Weights of a small image denoising autoencoder.
Model: 1.9M parameters, encoder arch pvt, encoder norm rmsnorm, encoder activation relu, encoder widths [64, 128], decoder norm batchnorm, decoder activation elu, decoder widths [32, 32, 64].
Training: adamw at rate 0.0028, batches of 128.
Data: trained on dead-leaves pictures: piles of overlapping shapes, 145000 training examples, 20.0 epochs.
Rows from block 5 of the encoder, named by matrix and row number. Rows with one number belong to one attention dimension. Each number is 128 + 32 x the weight over its row's rms, rounded and kept within 0 to 255. All counts start at 0. Numbers have three digits each.
# v: attention value (encoder.blocks.5.attn.v.weight, 64x64), inputs 0-63
# proj: attention output (encoder.blocks.5.attn.proj.weight, 64x64, transposed), outputs 0-63
v.2:127108108120127101096118106118078144175184138100127171117136151176132111127137122133108124040102133151156139072162207132126085067100137121142157154168122094129156113091144229105126113151127084
v.3:150167074102165175144086106047136151145108053142153132151163122214132126144093126084115132196133085132111136066084138134134124112142105161113179141119151156176122128104175123110142115120105094
v.4:154051172100141084149123116165098121195091138117125085167147091130141109155094120134101138146105038128148127124164153132107107183146144148137074120156105075113085143069158161078161105145153151
v.5:149113149096119071161089129147136139151096148136217087131180117066170147161069164118128139167100100117080155126116155182086126147087179138102105113107133108099140204130102132147170143127168130
v.6:126015123140124142107193147060113092137123093129121150144078126141136171115174112119137135083143095163131124124174095128132132104139050150097108145171107148060146118075142137145069141127113122
v.7:099125160201161160117131133116095119197120129116126037103155145113145108071105168162137114080092083149207118105195166127101125137175118139136145127165109095162108134130134180130113092146148144
v.8:120180107141111208151076120144174163115151145107102115060180187151156125140096170116100102151115132128169139103136159140151186147126173101139178074085161123193121131134097074131157120109119144
v.9:105158053151107132105178109119152133107159138135153198157138164157094156137118084141169143135153175115085121123055094126107102141138074088123157137136204142122136100111060156117097146157149070
v.10:103085174169121124174158109084124156156105075095155140147145144055164144104127193124127104098130040189084140147129133149107099148073137158149086153132156129139149110148083080140094093106151141
v.11:106156101113127207144126104061116177094141060118096152152071192104072116156177123120132134128148121135112134158141116136183173085096105116126140117116128104117159106135103041135129135195136104
v.12:141143085078132190111110147083140136129163082155132142076130107079139127155085064155147117146098061141111128158148138113090200124144132093123136048106077175152127101158077135113095095156141121
v.13:161190090150155222120151107166081130104162094117108163131140163105139135118126136135116138112173168107181127085195188124156176066167127139144144103141129126119144118121149146141127191192150106
v.14:135161092145199187167158137164119121139155167136124094115156168103122143142113163118105157118181129088169117176180176139088159091102143117118089108137185067062146115160095123106115118186162116
v.15:113083125182099143155148106117081143122108071139145171195051144085116116122122165150119147174162153152110126124132068148117114109124110135128073188116192145067098101150076093117102094159130118
v.16:141136218130106070085136122149101105139109206104105089101130111116154146108122085116152125027113093180184137141129153131100080152090187138150100129117115160120169110081119147117153110128118128
v.17:130116108118100084161123144109189089114135096141076093135167132159136119178126251108119160121129154088085127098087162100042157129152130104108124115115141106144110167134124151110093147101123184
v.18:133148202139169181165148076130136117128115099106102092167132108058169157162097108149136137110108080167097128165125099129116102188126127119111187119110159117182179140103104077103150088177169149
v.19:126104079102103077123138118156211166080099132147134168081122131145119141106172055154148106121116129098111138085144087130149192157109107035171187111127120118136153128169147137111157164118132099
v.20:136105092156154120066075177074111109117185148123181134112160121095085166069108163133117145127159088126166135179121156146156112140082115165080085120160116086116126130138136234130139122125126115
v.21:108149134084118141171113144152107095079088095136118140131048107118164147150194112159107137142178183117163116083180127101167093139172102181138172153164098150092115144074182119109143174129108148
v.22:101116126130101206064120105149097165169154123136150138141173173157131101106100089131143114097047162181141139129147153079124164117161138155116209160113084198117113137125144147169142165141146109
v.23:129057078161135047155091125124178092104105128154176138146174097126144114130157131150158151147162119139121132141134119140122167162090078130127087116137150087103119142094089143156147223187136073
v.24:083134085138069051166121107115136149139120114139143075205074100077103101103167123140117169108105176087132124165140110133091086125150123112163151147146074204092162145115110109147113150168123139
v.25:081190105144158138087159156171116101111188168178160130092168143123126130116098049157118135129127163100153108170115148164144155154145132098113189112132129119150137153122131127143118166165195037
v.26:098124107188106146126133081142065126094162073113104160136067133142123096147061152149125154137116145117156129083122163129111139126181137094124111078176185134109102106119107221136171154188135142
v.27:099128180121140172127088148186091114136165149109123111092178210083125126097093205131144095111180054128118128106138140130144161122114098157148134090124138131169132103121082136123127041103140100
v.28:148142156096124226144132119125103186188172122072109153123074171137134081100124137135177094086153105131123123122137147114158106122107114114171178132164174112148114090150135112071091070075141125
v.29:104133161087106074150128138196130138190151175106163079113101118092138093104165133157125109051121124122182130185166130105143114100143150116176158165156059077125108151161130136131106182093109130
v.30:112147174135156213070148145171113135156103204099099097087108118113131178165091114151121104116146199132195142150145100082157158128151134144105113148107100105104084133086097102139175146160156129
v.31:108160128108167153161155102192141104113209144148063106172122077136139121127071116142141147116126116071148124094141156124069143166173118094168184128121130076161125140084189174109106141160132116
v.32:138149220120148077126128083216077081128152204112130093142176112154107114110122129105143107143134091176102131156105080114150109106071141110129083126114118143116111079122083074124120124123111161
v.33:118151127155154126126084096146167126112107138117126098093127136185103141155142177123122105175136123108138122219149091126174145072085152123123088068160209131127162093135128126127130183108069195
v.34:131153170167099209175117149143117120113162136159126113101064204167107137146130095144134135131122184117170125168089216123148085155145102192122157176118112161126143138155153142128143159116097093
v.35:128120118164151183115123165099100124111094132123130106109049094143149093095167137126148113138110148111231126130213142123189162115121156144110085166166143097074073135137167118147128171111109139
v.36:092136143195143149105106091084085147159145066133172119168106074061137131055102156154120134174091137123176129118154129132178086159140116178111149138146143120191100152140164190132112134145150109
v.37:125159171135127105114068102127090137197086127116216086137157132057147127120108099172144139174125131169119121172127133127129058088098109161124111132164212121115095137119111180140097113125104146
v.38:126149158124154178151077156124152139150164134128077172086131130136126120147136175103139132046139089053179128152140143115137135093128107185110200136132134083105177149108184093135134092095076099
v.39:153095130159178201133157163057119087114115088113092123181066128146135093134146163130129166152183134130132125142203146144150137161158138124088078139178193151100086121141122138119091106141129174
v.40:148115054103083074090099116087151112136093107146159163118132100212119115130160056129104155165137160164034127092081141139087142149132116111119130120107133119114118145172144163124137197124122108
v.41:117108135201198184146159113119165113187080078091131126146113120164146136153118166110151112116110124169124129086176136112166124128117120087101141124158165060172115115122138145118103040116128194
v.42:127135119155146203178131156099094151145128129121161116176077098133120124156088160120111116162123101110164136160162135118143103150121113161098075176165194063080047124080114061109119144115132142
v.43:143193134078130154170166069125105138102138106140101124206145139190131084175137108106156173129176106104099129080135209144143080135162165159152170127122130147120147131173153129087101139147093150
v.44:092162107106103091126166150199131153142142212105206115100164145156086117110144082136125111102114101130135115163147185127148141145072150103171076121166161085129103093134152156146096142070148096
v.45:128173092138079092163124113169112100128101129122193141194127103142120156164098098133144133173116182102068106099094086123122026087161146115087126149118157120102119118153093052129127141114108130
v.46:130078188159124231125140129110126151130097147150096116142053136142120101154087161122126148094118114116205123163090167154163094167121104210104150172132149137125118132135154127139125085101079126
v.47:120102172143132122089153170122109118107169225126121057120117102138135143100080139098161116112122082152147107180115088103090101122107119153140068138146165138123120079083158143140097051064116140
proj.2:133201175091117094102128157136082140160117075166214065092160166106120141106163171126131131139121130103175116083102103133157126154138147112135057144087127116109105172127155073130122165127133181
proj.3:123120132141111125080126123158178125106143129089101136157092136123130124150135127106128123101113255178144153159188121131083140087115121045114095161110102145089154181127129109130131067121154094
proj.4:130176205086124142039135105088112142069173112189111093101054176107130140115134134077132129103137145078132113124186122133137108144148129156130169076128173111153103149127169152127125110140108091
proj.5:129094125121127157032130110086142112152131181123083207141120142098128127133149091162131135106124086055104139119143101129171180147112119082129120071179183135147121058135141156129127175129133087
proj.6:130164197098146098161131135156107153140113017069157068119135111125136132119084086129130123113138136088145118116168097128128110178110140140129143145089067106157085143127194127129125081132082184
proj.7:130155169032119115080127151135097127165128118165194128068090127153127131111111141108130129096102153086171120136078154126112135153103220114133135064103144118117122171129142131127126219126108147
proj.8:125106050107119127122127137155126107140136191155206221219111149163128121135121127140124130129133169154126132179064153123127131063099083134128148137137147142114172078125084146125129172127132120
proj.9:127140118167143086131122149134088144141068181121136100098179155197111117120153169155127126151104101127121137117179090130157115134166116123116081124074110143119145122129095121128128029124204041
proj.10:128110080118161124100125110119079125206108169111120093142105097116126119159142094120130128121120172073067136155090077127156161148186123089123168128100154128200124101138223112128129140129060127
proj.11:128078060176139102180124116146110120178107092109072185159163082149123114142137102188125123124165205178132147137069106124149076120127112141122118201103158138143142085133145123126130109126073143
proj.12:127107140135128104074136128183093121109112198141054142160112124149133140109053153088128133115154134128156124131134087128171013173159147128133075096151193122103120130128170117128123156135127084
proj.13:130085138079083065123127165121159090140141172226084129160151122133104123111116152204131147121120127179165149104057116134154056118118165086130088140116117130131155164132101144132127114117154179
proj.14:129079136100079129072131121115162111121166122148135251072128132144110131105131095156132130131161138185157114104103127130159115147099140111132122051098198124220157123127130138129126104133104124
proj.15:127161141141142112171123120090133128137109129061073111103192072153118121146115090153129131087128103171084140147122052129149126149122146161119121091099101135218160066130214099123127116130164113
proj.16:130094124083152159148133122100069146153132152154205062127118121153114145111146195096124120170147105130135089122072167127133166167156165113137135092133159113156072202128159086126127194141089157
proj.17:129116140125127190107133121101098124186163241096142210137075123079134133144140086143129128114125134124122128140180141129140147098068101122127174071093114133123140057128085100129130111127160159
proj.18:129067047116129101115128118119108127184066172183109135187085134191150118154102156133124124132133164075107145152116122128152110131181132162124165043103109134148123079132182146130131178128109113
proj.19:127122106155134104121135137183134125068172115115172174132224148191145128116150128153127128166138122059104130156061167128094081145145097160133122161141096124034112131129137167131127074131133124
proj.20:129142164154135108051123141132145122144070104141128070082118107123135125101161099113131128158116096102158123106126100126083181181178220085129089139160138113153100229128117160128127127124171137
proj.21:129127165138116132180120152135222119058186096160080086155156116064098108133107163136129140115072096090133148122140158134124075149120144171119142107115039134122178171134126157132131099117130141
proj.22:127138168065100085124120131125134137202145111144195101070136109178123143120056159211127130095118138140091121092178083123168112174096131103129141143153091123111133156131056141124130174130146133
proj.23:127109186151126090104127131130093136116167120116138186118111174156117121121157091096130130122097072139096151125220075131122153111122120158119137135141056132098141139127162205128127021128092144
proj.24:130071191151140119158126156106115141153124046092101174027124128115125118117153166135132139114122055088118144069104107131175083136116144167127142071123130124112126039132139111132126119122113131
proj.25:128136104114117097118124149121119120074076238207128133127205161172126118103128160148128133140106081129120133064120116130157076142161161100130109135136146137122149220137075120127130149119136104
proj.26:130106184055142123081133152101162129178117218200121098148148139116123129109154171116129137110132107139186128102144112133117107123078195116124102119059119111151124137125154068127127102133187175
proj.27:130207077101107096075132128103108127133145222150153160176086121096145140123150115083129131134145221101133112095061129128158146131174142141130116195112197128138138144121123128127125143130096105
proj.28:129154054096133117135122126152088116134101150135131102166139131142099118137156121173128127135137213124128130125046177126141111091181089156123119166077188130149148122130098136128130235130135067
proj.29:132162176145122111148127139120178140083152133184127173102127211095095131106161154140128125123136105111107103042111180127161119165180133119136101094118159114136132174127075171129123211132070132
proj.30:130162143091115110175128117122190135072085158141107173148135120193133138119115132157119112118155061202130108106151170121144140123130150105127179158156129125121170168121092167117125250136130135
proj.31:129119150113078128097132134131124140075091169189124104085083188154149143125131164142128130130131132102144118087121200131130112107145174131139133000109101129139110165124103110132128071123181093
proj.32:129128055103132137173130128036143145125091116168148083107087160110155138126114151074127130130133135129106105093113136127127170154154107116141132211166172118175104167124193154128127060132135066
proj.33:131068135108112167119131150140081118077143138151199215140111133093134135117133009146130141125121107170153118107101161131080110133162094121139099178105144124150121155121144168132128099121202139
proj.34:129068075140133088103127132085133137128138062138208143105165103044107124120167215133127125101117147151122133114112162130193145098134167096123117081136135136086138164129110099127131177125116188
proj.35:127107195116106132168123123156201121064158031145151135112166126152105119118101085161127124100124115134155131135100170124062137100097185119127164145145109126152156227129149152126128133125097159
proj.36:129123152103126078075116158125101120125047108215067098171104122135146103142099132107129140089073099146128175132160073132072124137148201119120105137142080142092176171132149138131129166109127106
proj.37:131108183127129106071128143126164116108183161148086165098135124143114117119088102099134136058113090126157143105146092130114197156188154139128048210132071126155153081131085129129127115120159098
proj.38:128112074123108140146127110156155116095158150134164143206082120101121139132180095186126115125152191206145113131081163124165101135167125106131120137067124134191124120118065164127131195128131177
proj.39:130140194125114140156123124143106122140076109113117143146132127128116117132061077151128124115125150088196138158117098127060135087076145187123184037080129133189159170131192130127128148126145142
proj.40:124110135130173177116129131158097143147162138076100092097198171115114123137117137142129125142095136074098141171210054129091144140103096106123134124128050137043115149135072142131129093127147096
proj.41:129159116111098086092121128128116111159124073149156118143138162137142116147100113121129128129110187123153144217108102129030147097118078155125152103067112132124158081129158180129129227120099115
proj.42:128095174104108141148121110144185114096111107128067104116133146145117112133150059161129125076133158144118137122133136126120174063154173091122174167116128123243155168132161172128128138129165060
proj.43:127068142141098103145132119108079119143157161141099120156059170057127130145145181176128140141115213141156142160121160130152112086110058142129065067130144144120127135131116135135132063118182102
proj.44:127108150127137111096131134129125131095201109198167121070171196118109130099166144090132128163137165090115108100089119126110139120197143134132090195128178115126122189124074170129124107132108058
proj.45:129123096122167132193130125121166129142124163133054122135156124099122118143183150168129131106126101144113136118145064129176134106133073112116083154135071133132150039133145121128130115129234061
proj.46:129167129095094129189130115111115127089181127119185110162084122112115138129169115167126112083142185155161116116116143128134164094165164172126179096099155127175098178120132099129131251130131134
proj.47:129153149130127157148133123143135145095119069097189034092119102153154149107104109062128121141149152113179089133150178127105201142137173145139145155163173103184063148117152074129125114144144104